Weights of a small image autoencoder.
Training: 3200 steps, batches of 64.
Rows from block 4 of the encoder of a small image autoencoder, named by matrix and row number. Rows with one number belong to one channel. Each number is 128 + 32 x the weight over its row's rms, rounded and kept within 0 to 255. All counts start at 0.
After each channel's rows are labels from the 100 images, of 14976, where the channel reaches its highest value: "lies over" is the class under the peak; "responds to" is what is common among them. Only what is clearly more common there than usual is listed. The data: small charts drawn from random numbers.
# convs0: expand 3x3 conv (encoder.blocks.4.convs.0.weight, 480x80x3x3, each kernel summed), inputs 0-79
# convs1: project pointwise conv (encoder.blocks.4.convs.1.weight, 80x480x1x1, transposed), outputs 0-79

convs0.476 [100 165 160 117 111  95 126 137 205 138  95 155  89 111  79 104 223 149 105  94 116 142 102 100 143 159 157 135 150 142 123 179 159 137 100 151 183 100 155 192 118 130  67 169  84 104 155 144  98 121 128 142 152 112 115 145 122 109  69  77 147 121 139 110 123 119  87 118  89 128 103 135 184 193  80 116 117  89 127 160]
convs1.476 [144  58  81 130 128  96 130  81 185 152 156 158 147 109  78 100 147  69 143 132  82 132 123 144 134 183  85 163 170 106 131 152 136 152 168  77 172 155 154 155 100  79 169  88 146 107 178 121  88 130 176 134 155 121  87 122  73 100 155 148 193 161 168 145 148 106 124 122 123 108  98 132 103  88 157  99 172 149 133 140]
lies over: legend
responds to: legend; ring chart

convs0.293 [169  93  89 109 129 133 105 170 128 126 108  64  93 127 124 158 116 116 186 139 178 150 126 114  90 155 132  84  70  99 100 111 161 118 167 160 168  62  91 128 100 113  79  79 128 198 162 104 141 132 142 135 121 135 144 150 152 119 116  92  35 126 120 133  50 171 174 169 153 100 147 127 131 112 132 131 156 120 122  87]
convs1.293 [109 130 128 113 143 121 114 108 170 129 174 107 219 111 137 127 124 111  74  87 145 136 119 123 175  89 138 106 124 147 127 129 119 175  82 180  90 163 108 114 146 181 123 142 144  76 110  57 127  50  85 115  99 132 122 151  67 165 173 176 163 139 133 114 201 173 111 116 135 115 116 108  87 119  95 154 152  96 161 141]
lies over: data marks
responds to: heat grid

convs0.6 [151 149 141  98 149  85  89 110 123 118  79  81  90 139 134 101 129  84 153 170 113 122 161 148 113  95 115 115 159  76 116 175 175 143  91 122 156 198 117 123 170 102 152  92 157  97 199 140 118 130 122  89 159 158  81 126  77  84 136 138 151 145 122 139 195  95 160 114 198 128 166 151 132 139 131 122 152 194  67 111]
convs1.6 [139  81 102 161 155 155 108  97 164 107 138 125 197  91 117 156  83 122 164 102 189 159 136 202 131  87 149  97  99 144 107 149 135 108 122 132 107  90 169 122 108 131  67 141 113 104 101  91 155 128  75 104  90 135 126 135 182 132  74 147 132 126 112 140 124 166 106  95  89 100 156 109  78 153 162 208 135  99 196 149]
lies over: data marks
responds to: ring chart

convs0.346 [156 141 109 159  71 141  80 130 125 162 115 100 133 137 152 120 165  92 115  99 131 160 128 180  78 130 115 155 145  70  80  95 106 106  99  72 155 135 106 117 109 179 159 121 152 126 103 171 113 153  89  87 141  92  25 134 155 123  99 112 181  99 123 108 134 109 124 164 127 174  61 130 125  63 105 136  80  94 114 157]
convs1.346 [ 88 126 112  68 162 143 136 134 141  73 143 109 119 142 100 161 158 144 144 139 121  98 139 134 138 199 161 134 208 156 118 141 161  56  90 150 112  82  63 168 170 117  76 132 107  59 144  86 105 102 141 105 152 182 178  78 127  88  87  90 149 162 153 118 134 131 108 112 145 154 157 104 138 160 153 134 134 124 168 103]
lies over: legend
responds to: legend

convs0.415 [109 117 165  87  95 118 186 213 142 171 134 108 127  82  85 120 143  56 166  91  92  98 168 110 170 143 143 148 158 125 101 104 124 131 195 135 164 134 146 144 105 129 155 150 134 103  86 128 145 106 140 110  98 155  52 107 106 127 119 119 151 132 161 146 181 138 185 139 145 178 183 104 172 165 156 113 117 113 169  91]
convs1.415 [115  46 104 127 128 144  71 129 212 106 162 174 179  99 178 163 156 122 101 107 177 164 120 140 143 122 137 120 114  90 136 139 201 141  82  64 135 121 148 155 128 127 168  86 132 106 154 144 125 117 117 187 118 142 175 129  97 144 119 129 145 104 127 115 116  79 114 163 126 114 114 124 132 125 174 165 186  64 145  73]
lies over: axes and grid
responds to: heat grid

convs0.251 [108 115 112  70 108 127 160  72 105  93 121 128 129 177 106 154 118 116 139  96 170 108 124 127 117  96 204 106 155 118  88  75 106  89  70 183 158 102  69 134 131 124 132  98 167 134 125 107 206 179 139 164 140 150 108 116 112 159 154 139  87  95  79 104 140 143  31  86  81 122 133 122 166 122 142 129 122 111 131 150]
convs1.251 [161 149 185 193 147 100 176 125  97  89 117 113 104 127 112 179 114 106 155 143  96  55 116  96 124 106 120  88 118  71 120  74 124 129 163 178  91 145 119 136  82 152  76 101 115 143  97 100 147  78 123 141 120 130  86 103 147  80  94 139 154 178 135 192 127 113 120 131 103 131  98 123 147 199 137 152  81 190 114 100]
lies over: axes and grid
responds to: dark theme; heat grid

convs0.277 [111 105 124 138 109 181 130  61 137 175 153 155 109  60  93 161  87 121 119 135 148  94 166 120 133 111  79 119 141 141 148 158 174 159 125 139  99 152  62 160 142 166 203 166 168  66 123 179 119 130  97 157 119 160 186 138 103  90 152 128 143  79 141 119 145 155  85  95 137 115 141 193 156  94 131 140 173 138 118 166]
convs1.277 [166 198 178 128 168  88 137 122  90  88 123  84 153 104 190 125 147 117  99 138 117 106  73 118 119 128 148 158 125 104  71 140 102 123 124  90 114 114 130  68 109 125  66 144 129 147 126  38 137 112 110  81 118  70  85 121 106 147 117 174 153 125  89 158 169 100 192 111  98 132 130  97 165  88 171 163 126 155 133 123]
lies over: legend
responds to: legend

convs0.279 [151 126 126 120  68 159 104 143 162 179 149 178 122 123 165 128 100 140 201 129 127 102 149 147 138  73  37 132 154 143 128 143 134 152 130 156 126 103  77  90 183 106 120 150 108 129 161 113 136 170 132  61 135  86 122 109 121  86 109 204 115 139 103 204 133  76 130 123 127 133 104 167 138 138 118 186 112 140 106 186]
convs1.279 [104 150 147  67 161 104 173 128  61  70  98 118 141 117  85 112 166 155  79 148 109 127  92  69  87 142 168  89 166 139 133  99 133 118  99 155 135 149 152 102 129 129 158 136 185 169 151  94 184  73 105 123 121 176  95 151 107 165 138 167 154 103  89  83 142 158 119 144 168 182 109  83 113  84 119 137 166 134  88 149]
lies over: legend
responds to: legend; ring chart

convs0.457 [127 138 150 139 111 145 115  59 121 149 148 132 210 148  97  50 168 173  85 163 108  98  84 113 118 156 128 175  98 151  80 171 113 115 111 144 119 108 118 191 129  77 152 148 134 153 121 140 114 139 154 145  60 186 173 104 135 126 101 115 116  69 162 111  88 153  98 104 138 119 182 115 151 156 126 182 117 119  91 164]
convs1.457 [101 143 140 128 162  68 176  82 138 126 174 130 104 135 153  92 142  73 148 114  98 167 108 153  55 155 167 188 130 172 131 132 137 151 109 107 165 158 150 113  85 134  73  80  93 142 187 163 180  80 146  72 110 102 133 145 143 167 137 175  87 126 110 144 162 110 171 115 117 162 121 101 131  57  90 137 134 125 122 137]
lies over: legend
responds to: radar chart